config.toml
train_examples = 26041
gain_aug_db = 6
n_mels = 64
hop_length = 160
win_length = 400
widths = [48, 48, 96, 192]
blocks_per_level = 1
upsampling = "nearest_conv"
beta1 = 0.85
batch_size = 128
warmup_steps = 1720
Rows from block 4 of a small spectrogram enhancement model, named by matrix and row number. Rows with one number belong to one channel. Each number is 128 + 32 x the weight over its row's rms, rounded and kept within 0 to 255. All counts start at 0. Numbers have three digits each. After the name is the row's rms in percent of the matrix's.
After each channel's rows are labels from the 100 clips, of 14976, where the channel reaches its highest value: "peak in band" is the frequency band that holds the peak; "top examples" is what is common among them. Only what is clearly more common there than usual is listed. The data: drum patterns on synthesised drum kits. In brackets: how many of the 100, against the usual share in percent.
# convs0: first 3x3 conv (model.mid.0.convs.0.weight, 192x192x3x3, each kernel summed), inputs 96-191
# convs1: second 3x3 conv (model.mid.0.convs.1.weight, 192x192x3x3, transposed, each kernel summed), outputs 96-191

convs0.129 115:152165152174135125133142078094095111142139122105132107106135077160132098102169132120120134136148109102149138101130069052120065102122105129024120138146039154130129130146155134066131134146123096136136174125087044129146162156165105114096145094067101117147098118110118083142133155163175041131
convs1.129 140:106111033093131090089110180165128098129177111185108091133128138095109124131143110137096162086108138129156104137110177184142128104156139133141135120088134108144094112106086145230113149076142121151085241109121146105114167119193147142119068142170157129144110176114139137076134097125085144140
peak in band: 1000 to 2000 Hz (100 vs 25)
top examples: thin (high-pass) (48 vs 12.1); white noise (42 vs 7.8)

convs0.104 090:165153164148191147135116093101109146149160151125160130125136094124135112119097148114162092119144102153126142072149043052154083137091092114073086134159154145097114112151127128067149139110115108127133098162109093152129095130086115111132183083078105108106114141089129085152160178128186097168
convs1.104 104:103084077103109086093142168144113112100166136133173129124122171119125179128110086123081128109119148130144082181103154137160161141127161146175168095067125076131084093087088122094136130086125109112104122097168176121072051116109131161147098163172095155122117128120119169090108064072039085128
peak in band: 250 to 500 Hz (59 vs 25)
top examples: muffled (low-pass) (40 vs 12.2)

convs0.27 093:153155146168121130126142044074121136138125136070123115097109047139113119118146136092126126149144069122137136100114073036118036094138085111050075134155079103139138127141140116102108139125150091142141168125048076138123150147171110161101154105037097114131098126111120077116122134139144058134
convs1.27 093:105120072097121108089126168151139088144187101198094066124108132115108138139161109162103177081098130118143133139113179146108126097156158110119136139083130118151086124126092139205126139084140084125067226119128136137120154145164126140107060145155141112135118196128137145070110127145079142128
peak in band: 250 to 500 Hz (68 vs 25)
top examples: muffled (low-pass) (46 vs 12.2); pink noise (33 vs 7.7); white noise (28 vs 7.8)

convs0.187 107:168150157152183140158141078085106149170149139131132154136171068116138126096111141124159094144140122161146137096173059051139082141081077112092085155161127156098119147137105127097142126116106102120146105168116122137131073107107107086126181089063112108096132128097125072155191146120154076180
convs1.187 082:107092069114108120081153131140135109120162120150153102108100153144112191131113093116090150092118134122139107169115155117157153149144157122176153116077145066123077106105070124088166112105124094086100144079150173135088068130124114173158092172141088137115119139096119169094086097097018095122
peak in band: 250 to 500 Hz (87 vs 25)
top examples: thin (high-pass) (30 vs 12.1); one drop (26 vs 8.5)

convs0.42 079:121148053134137116137159225169096126133155129187121114160097138104128192128100107205093117106096115091147162233160159118072145135143142113084136143105090170158070139160129125115179087118114098117108124134138077117121089108155124136112111107136109083130149136143135099110052130149063132103
convs1.42 072:125140209113170086155093115155095123141135128095118117119102150090108098097150119137122083106143143139096099079134087166151155163122123165126167069131110106132115109100118130112089158058128151175111015144143166158066166119109103114145156150151124135098088111067075139134134109106226242147
peak in band: 250 to 500 Hz (61 vs 25)
top examples: thin (high-pass) (31 vs 12.1)

convs0.168 169:157169147168144142138147080100099128154136100124100122102117061146131127097146112129117100142128094105139141117138041058098076108106093107052098147148070163143113137122150129129152141125123075126137166141110068129124165151167093101098151084067094088121101133085126075143131153175154073114
convs1.168 151:098125050097121109093137145141128111139188128191111086121119135112096174147165110153101150088118115137146128160121177123139142109149168102139135133072153096155091111111070156200132126095136082117061235087137162128091147133190142170122081161139100127127116184120149136065108101130078103120
peak in band: 1000 to 2000 Hz (93 vs 25)
top examples: muffled (low-pass) (87 vs 12.2); white noise (41 vs 7.8); pink noise (27 vs 7.7)

convs0.35 122:151127162127140214153153063122172146145136135127155122092115061118125118129107178124163133129141131149118161052126041053124113142075132108117102163139214079088119149162093141113130112113091089133144120146140135163136111110100127103118144073086089111106154106099139076166153174133136126157
convs1.35 081:129084077138078068085136123102064117115150129157116148129151142153162172069126089087082137132093159127176081163117155114157131143130101141145146115124054128103080092065093100124169113133114121098130143089117122093101044128161090117132125134161111156146150118109107158116148075078079060138
peak in band: 250 to 500 Hz (90 vs 25)
top examples: mains hum (63 vs 7.4)

convs0.122 094:123124193143093184153118088114138089116138146085097111083102034167125092084154129127102173119129108113124102068144102072125037094134139146014091117112091107114116155126147127083118150124101114145145190104094052150133177157168094134087109103055090102165123098140092073164111140141116106126
convs1.122 116:116111061118098079075108163143121116122156106175088116134145128126128118121132100113115170112079134120169133128109169206126118105156130133125122147101094137139118117114104126243143146124128139149111255129116122106152167144211123120108088131173183119162139159132153149096129119137106167126
peak in band: 250 to 500 Hz (100 vs 25)
top examples: thin (high-pass) (67 vs 12.1); reverberation (60 vs 34.8); mains hum (29 vs 7.4)

convs0.152 121:132123125115180158100121213197140159153142204167120118126139168112136108155115138124188138091146134201121151084131121159188134077079152128072106143104186169121095084126099127136137130097059147161119100182130093134104076135081132113080124156126137091131100111108144166147105125124140136129
convs1.152 070:104102164145098128146077100116108087103117126100104168145139153132143077104164050139091125144107127108100067101131087107098150127090136155097128073052088135125116115124100122135104150075086134137164146115140087124108158157107114120096098119145106114149097076087139127160092088110174114065
peak in band: 250 to 500 Hz (84 vs 25)
top examples: mains hum (74 vs 7.4); half-time (25 vs 8.5)

convs0.69 072:126154072140158161140185194146119169141109127145108122160102164123135172130102086156161120106074108150113174085148160169102101093142088144095070153118098162140092143191125118087108117095105174114114095151125087122148081139118147091090125100147142090131126125176130134137127110126103136132
convs1.69 059:107114147124122061129100082115130073118161087067101085109061157147094121148133086139120108123145127096112112131107099121118171125138163106159135067060127113145155106131073152075105125093154181156103065074176212194088089160081124163143101197139131138090110142109124196121083092104148175114
peak in band: 250 to 500 Hz (73 vs 25)
top examples: thin (high-pass) (36 vs 12.1)

convs0.46 063:137136115146136029134137188138091132124137142163112139201188189162146155148143122182115179126133096107154124154167146146079133097139140159110134119143055207121113132152152119055131123117139179103135118136144107109141122157134134127113141161163140135162151108155127156155104162136180116127
convs1.46 078:097110164114149092129062136139096072104131120104146130122122141109114065107102099104122131120122140123114055096130125210142152115140132162150165078106143089123145129117111114121061162098139152152116126135129135128123160108094149147122105145148121116140084118086120148119131131110146184112
peak in band: 250 to 500 Hz (58 vs 25)
top examples: muffled (low-pass) (45 vs 12.2); text has "noise" (45 vs 15.4); clipping (29 vs 7.9); text has "clipped" (29 vs 7.9)

convs0.143 103:165121083144147041124170128114102153120156129131161158154177170105141175135159188157118121134147176119139109167121195141121103164157084118204152115140173165136160115162134157149141114155185146134122105105117195096173135144147155073161147163133168157122129145160121166089158126116138150160
convs1.143 102:127137177136165149179072113126147096146124128072086097082096115128115068123162142128140111099136116137108096098166081118133132121147133120125142104130158118125114118123102146047082124100101109157108010116110143207090111146018126149139104101099109101099096154095097118128132143113162165159
peak in band: 1000 to 2000 Hz (99 vs 25)
top examples: muffled (low-pass) (39 vs 12.2)

convs0.77 109:133109188129073211181110019100156088120139112115127118090096033136141093076136119167115161127109118106121125036159073077106069124081146128073094134121159093082120169143117132100110129112085090123158149102117098160122126140133074121104108095086090109125154093115117055176132162133103129141
convs1.77 092:137103078132089060036124184129121138135156103135102132111111104163138123109095133081108139137076154124189132143088172178144116121159092121146130142153080126144120119083126104170146115170127125124126213124109124071152108128190120124133126112149162139158144166143132124097153119104041113138
peak in band: 2000 to 4000 Hz (57 vs 25)
top examples: muffled (low-pass) (35 vs 12.2); white noise (34 vs 7.8); pink noise (33 vs 7.7)

convs0.145 143:132126192152080204171123016079153102125119111102120123090125038133134099084139139126126132138103100117094125046134063055084056117081133120069079136131141094090128165145129116127099135124096085112154162109100094158153153131157100124114129086069089101130146094105132024177133163132115117135
convs1.145 083:133116064133094078057137165124129129144161108173104110113118112152129159127106116108108164124094141123182147150101179154126113112163108108129117169128117116138111114106095127193167105153123106110119255114120133092144137143215123143129109128139171123153150186141144133098121118126048123126
peak in band: 1000 to 2000 Hz (88 vs 25)
top examples: muffled (low-pass) (77 vs 12.2); white noise (52 vs 7.8); pink noise (39 vs 7.7)

convs0.130 118:134103176133064199190109041080140102105109106094122146084121013146146101082135128140117135144093112112098093058148076062083047122093126141085070127134136094085128172108133110118085128110106091105158152111110114147128142125150096115118119080048100102133155088118098038179134142117110113138
convs1.130 062:141122049131086091053133164132139131129161101152115102100120104132123139138103128098120178128090123114173146131106180157112107106185106104130093156136118130141118115131088118189171106187127115112099255116130140097172132133185134138138108124135186124156149197141149135099111150138042145136
peak in band: 1000 to 2000 Hz (84 vs 25)
top examples: muffled (low-pass) (76 vs 12.2); white noise (54 vs 7.8); pink noise (31 vs 7.7)

convs0.19 109:125156148160119181140159136111132126148120112112089124129141085164143108126130092092108144134113108109085130111097093065083043059130106115040065135122072148152108132117120117167100124116109113116142231112107068127116212148222131127061134105090141107162141142127138105168079141177119091114
convs1.19 095:101145166116135123156131120101126085106120131185090135125122135098107170127138091133126139119132091102078106139135137136091142118139156125111095093069161111166124116149064122218093175097132105118112251109128133145110246154209146154109092162150104109140112145115141134142083103158175174070
peak in band: 2000 to 4000 Hz (79 vs 25)
top examples: white noise (41 vs 7.8); crash cymbal (40 vs 19.9); clipping (30 vs 7.9); text has "clipped" (30 vs 7.9)

convs0.26 131:141119096132165044105132172141123157121152175155178146163158201092140140136162177148132111115143154145141102180117212188149129156156110126201143111129177176144148082124158130164142138132151164146092111128124183107147160144144143098151153182158185149127125135153103174064133126119190184164
convs1.26 098:110117166126148124161081111118125084123120126075078097095098119122113079117157117124126100096139100118113087122154084097141150125149143117122153094105131116128116121117106138036087118100101106127104004100123150193069101153023113148141096106115090100096089142100107130116115122105151153140
peak in band: 1000 to 2000 Hz (96 vs 25)
top examples: muffled (low-pass) (41 vs 12.2); mains hum (31 vs 7.4); clipping (29 vs 7.9)

convs0.155 102:118158056141162123142189226157114152136134127153113131178123146115129199135084102154123117108102107126125158198167169158084096083164125139102100151102088199163082149146120102093146102094120165113113111140102087102108075126114143148096121118145114090139120136176110128133085110143087113112
convs1.155 091:111129169114156115163087090139136081130143112057097078113095150104095070140161107152138127112153129116088117093145085127114158146132159129146154068083150122132158114144083169091069141084152155161110025110164193173101128151057136133142107172133134128100095137092117158127106120113209205129
peak in band: 250 to 500 Hz (65 vs 25)
top examples: thin (high-pass) (51 vs 12.1)

convs0.12 112:110116106115125114113133151119124129089112126186169158184164187128143166138122131116138106123123134140123104161125229175153095119126080129187111113108185181124134107126127119129131147105165185121118080122093173113114109150127131090145108172143172158144150142155112168106124122150181165129
convs1.12 109:140113171136140141156099120140140117125119130037143093085083125109130084148132144136142110139149120125111107107139062098116134141132151113142131089112161095101157117134113137037117102130128120131138000126146167169125082126028126100140126117110107117092107123096112143149104153113125139143
peak in band: 1000 to 2000 Hz (100 vs 25)
top examples: mains hum (76 vs 7.4); muffled (low-pass) (35 vs 12.2)

convs0.48 077:117080165129114112214099039106083121135153141126094159132160066118175141098140100222100121169130145130160078112157108132150089118065095149118157109112081131093148140075133146114128133122109132141214091112098124106103069117123090076101104130083116130127108079101074094175155133128108109145
convs1.48 078:161117063144113123065085180177146135140132083088109079097105076115123023130114164128124163129103129122160135083139135186144087102151117119125121152168185140117126128121123140104128107138102134133115113159080103114160104095079110119140117093098181118127132175099144095099130183132063142123
peak in band: 2000 to 4000 Hz (55 vs 25)
top examples: thin (high-pass) (54 vs 12.1); pink noise (28 vs 7.7)

convs0.93 085:121131163134113145174132086104103093111142098091125147175151122186150147085148095170089174143135121093134099130177102092078067086085129149070131122100037152138116123099133124068108124096076177151162167084113091131068170156152084110084108147086125125160125085146047117165075116168161074111
convs1.93 112:116121093123131098118061159167105092126134127145099120136165115087132045113125106121136156126107139137138080094129137215117113110147111153118132106120140150129129123128104137225080163105121146146120220143102107081149191111146143111108104119150179098166104160100148123115129142135143186140
peak in band: 2000 to 4000 Hz (50 vs 25)
top examples: thin (high-pass) (78 vs 12.1); white noise (53 vs 7.8); pink noise (35 vs 7.7)

convs0.191 111:169132128114194187127172122135155178164160159169165122118118100112123134148101184119200116119144141190113181046127062085160133124063124112120108163135209108089123128161107139111146106105096118143136083165141129163129060131067151093120153086095117102104119125117136104153153172128141119174
convs1.191 098:104092105128089088132127108102085110098139146127157175140154186144161176092136077109090122128119156130142066165129117117140159152110123159160157081094090126099092097096082118080153132110125125107131084084170158116083040137105114138136118154166092169133130098109118175122140054077087062140
peak in band: 250 to 500 Hz (84 vs 25)
top examples: mains hum (58 vs 7.4)

convs0.41 070:126164053132155114108185249152112143125144115139106105144084150130122197152121117174109138100108110102137161188147141163067126122157125130049098130111067185171093117183129130063161124124167121118083099111133072114148095168133145113090132121165140085136131139130136107121092143161097147113
convs1.41 062:079119182103163076154097113129102085119138139088099104124107183116111123118122086154120095110139131128078082112118103164137166149111156170112170066077090119137137116123076150110073158058104175181115080110171182180075143138119117141125110171187124132108087106105104173137112087094162197126
peak in band: 250 to 500 Hz (100 vs 25)
top examples: thin (high-pass) (29 vs 12.1); one drop (25 vs 8.5)

convs0.184 062:148160130157184122169121072075083155147167147150142162155185111111133113105131136129162111115137109137157108159178104108126090145146054126145098130151109173112113126116141129069166148127167113129101076145122161141122024131070104109140151136079120134114106149121126103127161164101193125189
convs1.184 090:091091116107118080102123168138114104113147132124121105107117138137106156138133099117104116095122142131116108168110132124161181124115166125146166110064127093137073089097076127059139119083104075098076086088159169161075052132104120166146089138152067129117103132098114159063102072077052101146
peak in band: 1000 to 2000 Hz (76 vs 25)
top examples: muffled (low-pass) (68 vs 12.2); pink noise (41 vs 7.7)

convs0.136 104:131129069114164133119195225179116141110151131148138119161092142108127207138133126186127138087123137106133155159148166168096106125138154144083111138085095172159101095160135129053166110105154154117097059118119086109126071167093140115095141151164138092120096115131083107114093139130109132128
convs1.136 071:118123121135158100156081097164103102157162114064095094116106160099103068109203116173118099106120137119099113101156100132141150166120138137123181078085103149122105110114094161081095139048125151184108015114139171159062089154045093133126124164140140135097097149079109152131118112107166171153
peak in band: 250 to 500 Hz (73 vs 25)
top examples: thin (high-pass) (56 vs 12.1); white noise (25 vs 7.8)

convs0.43 092:158159122164157111135167082106090133157129118124113114124137092162140139098174153120128142141136118119163141133125090063101070142126095125036111132152020169156152127133178124088154137140158104118135182139112050112172180159184108105090172121086103096141087115105121110127117165165159059168
convs1.43 119:096122028090130110116106142155112092143176121186111085120130138061099140119160108158099138088124139139140100133136153132149134115158137100148153118080138112135087103115061165225120131061144079139072243095135171111091169106196138150131075156146109142125099184088127145070137100144088116143
peak in band: 1000 to 2000 Hz (100 vs 25)
top examples: reverberation (66 vs 34.8); text has "room" (66 vs 34.8); text has "reverberant" (66 vs 34.8); muffled (low-pass) (46 vs 12.2)

convs0.172 078:133138109141079097131176160112059107138094093119167150199170158166140203124112106168096152172144130081135132151153155117063081107104148134131138137124066172156119138125122109104131076123115179106145138093125119107084127137154136139118141122139106149146145111153138148155097127135126087101
convs1.172 120:115132151126152122160037135161098093131122136120112130134156130089134045098170116130137136119124129132091058079150110179118122124138119159112133058116155152131108131125116135160058166087104149160127133154122125127107176119098120114114123126145147125134099140103114112136123123124203212135
peak in band: 1000 to 2000 Hz (86 vs 25)
top examples: thin (high-pass) (73 vs 12.1); white noise (41 vs 7.8); pink noise (27 vs 7.7)

convs0.146 078:137156157157152168170125058076125113163125124137146140140142056112125112080090098136155095134118069138107134081167066069085090128122109108090059127146127154096129130143098119088115130111138109111136106130145123142131094113101099083122156093081098117118135122104142052162167163123166126168
convs1.146 089:117083094101080079059170186133138137096158120126144126124090128160128193155092120109102140120120148089161124167058166140154152125121147134152143138092118078136100106100114119077171089139115114074109136110158148110109074131153121142154110135150109141129146142139127137095099089090008092104
peak in band: 1000 to 2000 Hz (98 vs 25)
top examples: muffled (low-pass) (74 vs 12.2); pink noise (59 vs 7.7); ride cymbal (39 vs 18)

convs0.94 106:108132175131131165177106064092117111131144124130136137122150052116136100082091088132123125116123094130139113112184069094108100122111106123083059127134125127083104146135116119066118136100116125112150084130135126151095033118051081107122138109086091117121134103111118054170156148104152127156
convs1.94 123:125077082115074064054154199148121130081144121109144130131107128177131164141091128115103150123103156093157120169055171185160151131112154143133141129090099101138111114094124106060154111133092142074108110116136122111112051137113120120132115127169152124146136128142126141090094109090040100129
peak in band: 1000 to 2000 Hz (97 vs 25)
top examples: pink noise (58 vs 7.7); muffled (low-pass) (58 vs 12.2); ride cymbal (38 vs 18)

convs0.1 089:142093149124089177124159114125126144112177192085112111098106086146098127093143159112138166134131094141171105083129115082146023109151128130039075105116083109110122145111168094078123138128150132139126163133099071158125158179193088105047132167078124132154126071133082134128104142129123131160
convs1.1 081:101100063111107105111092135165105081117159110162084118132159143079129115104141071144122170106086138125153108126138139199109123111145138138099120110065084152119118107121062131238124166086123126178108245114132139123138188124198124129088074151196150124163126154118141139096129110129122175146
peak in band: 250 to 500 Hz (100 vs 25)
top examples: mains hum (81 vs 7.4)

convs0.13 108:149141047107150100152186169163065130112161094162101111132080120113123213150112115221101111155132161107145125170151145140072135162136126120101157126091078159159143119161098167081163090098190098099130069089156123104158059114112138088101125131158110085101095115106083122142109134175050091127
convs1.13 058:134138135138191118162110149172108164158135149055096112109147134081108051131183142161130104124166130152085119077162088144156153156104136144134160076114142137135122114127090172080083149057116149181115000141153167141081110130061123125147153141136153157103105131073118130144150124093174194147
peak in band: 250 to 500 Hz (76 vs 25)
top examples: thin (high-pass) (39 vs 12.1); one drop (25 vs 8.5)

convs0.96 060:171125097127127111133168160140097125136084175123117150143041149114145177124134146141120103102089111103111142053071156146093104186082077187158075132103130089105147127153114128102116143089105138105147063146105162089141095170148095081102147090177140124143094120129118093142142089088114142130
convs1.96 056:142111093114126085091120053103114084108172084064118067114067137138104107122131152135088134132110136111151084134162133093156153166188121114157152137120109103114114121113140125012176103154145116138089067087149178159075088105024097151166142145103132145091134162147123146112099129075119117153
peak in band: 250 to 500 Hz (95 vs 25)
top examples: reverberation (60 vs 34.8); text has "room" (60 vs 34.8); text has "reverberant" (60 vs 34.8); clipping (25 vs 7.9)

convs0.17 122:117111210151072165162086072103149063108130118104111133109123049142158060071143064134088134114117107086119089078139076112102100103094137144096124106120119094096111146136150119073099165108098105146183113108097101156112106153086055141116099093097103119139153106108113054186110134117164154111
convs1.17 142:145092049137069079042113162143129129112139089101117115122115102173143099132090138101114175152073139109180130125092164190137108110140110135132118152140130130117139132107147099108156107191098157100138171144098109092169070122108127117125120117146196117162148151154152121112117154107024109126
peak in band: 2000 to 4000 Hz (60 vs 25)
top examples: white noise (65 vs 7.8); thin (high-pass) (57 vs 12.1)

convs0.110 093:108114118128132150114138255206115146118118164163134124150140152129122154167091132131137143099122125132097149132145155140161074083077154129072078161094170148120086113119085133188176119088099170130126119159111105106120121116118110091098113160121127094140116134134156132125080166155121109086
convs1.110 071:123126203136124151168105092143129120101099145125147145127119134129125085122171101132119131127154130114076084105121102156108139138079158151115118079085162139115131110140091117140088176073100149134144123142140139143104187167129096137101126121141143115140105072086128128159058113122255203088
peak in band: 250 to 500 Hz (99 vs 25)
top examples: mains hum (92 vs 7.4)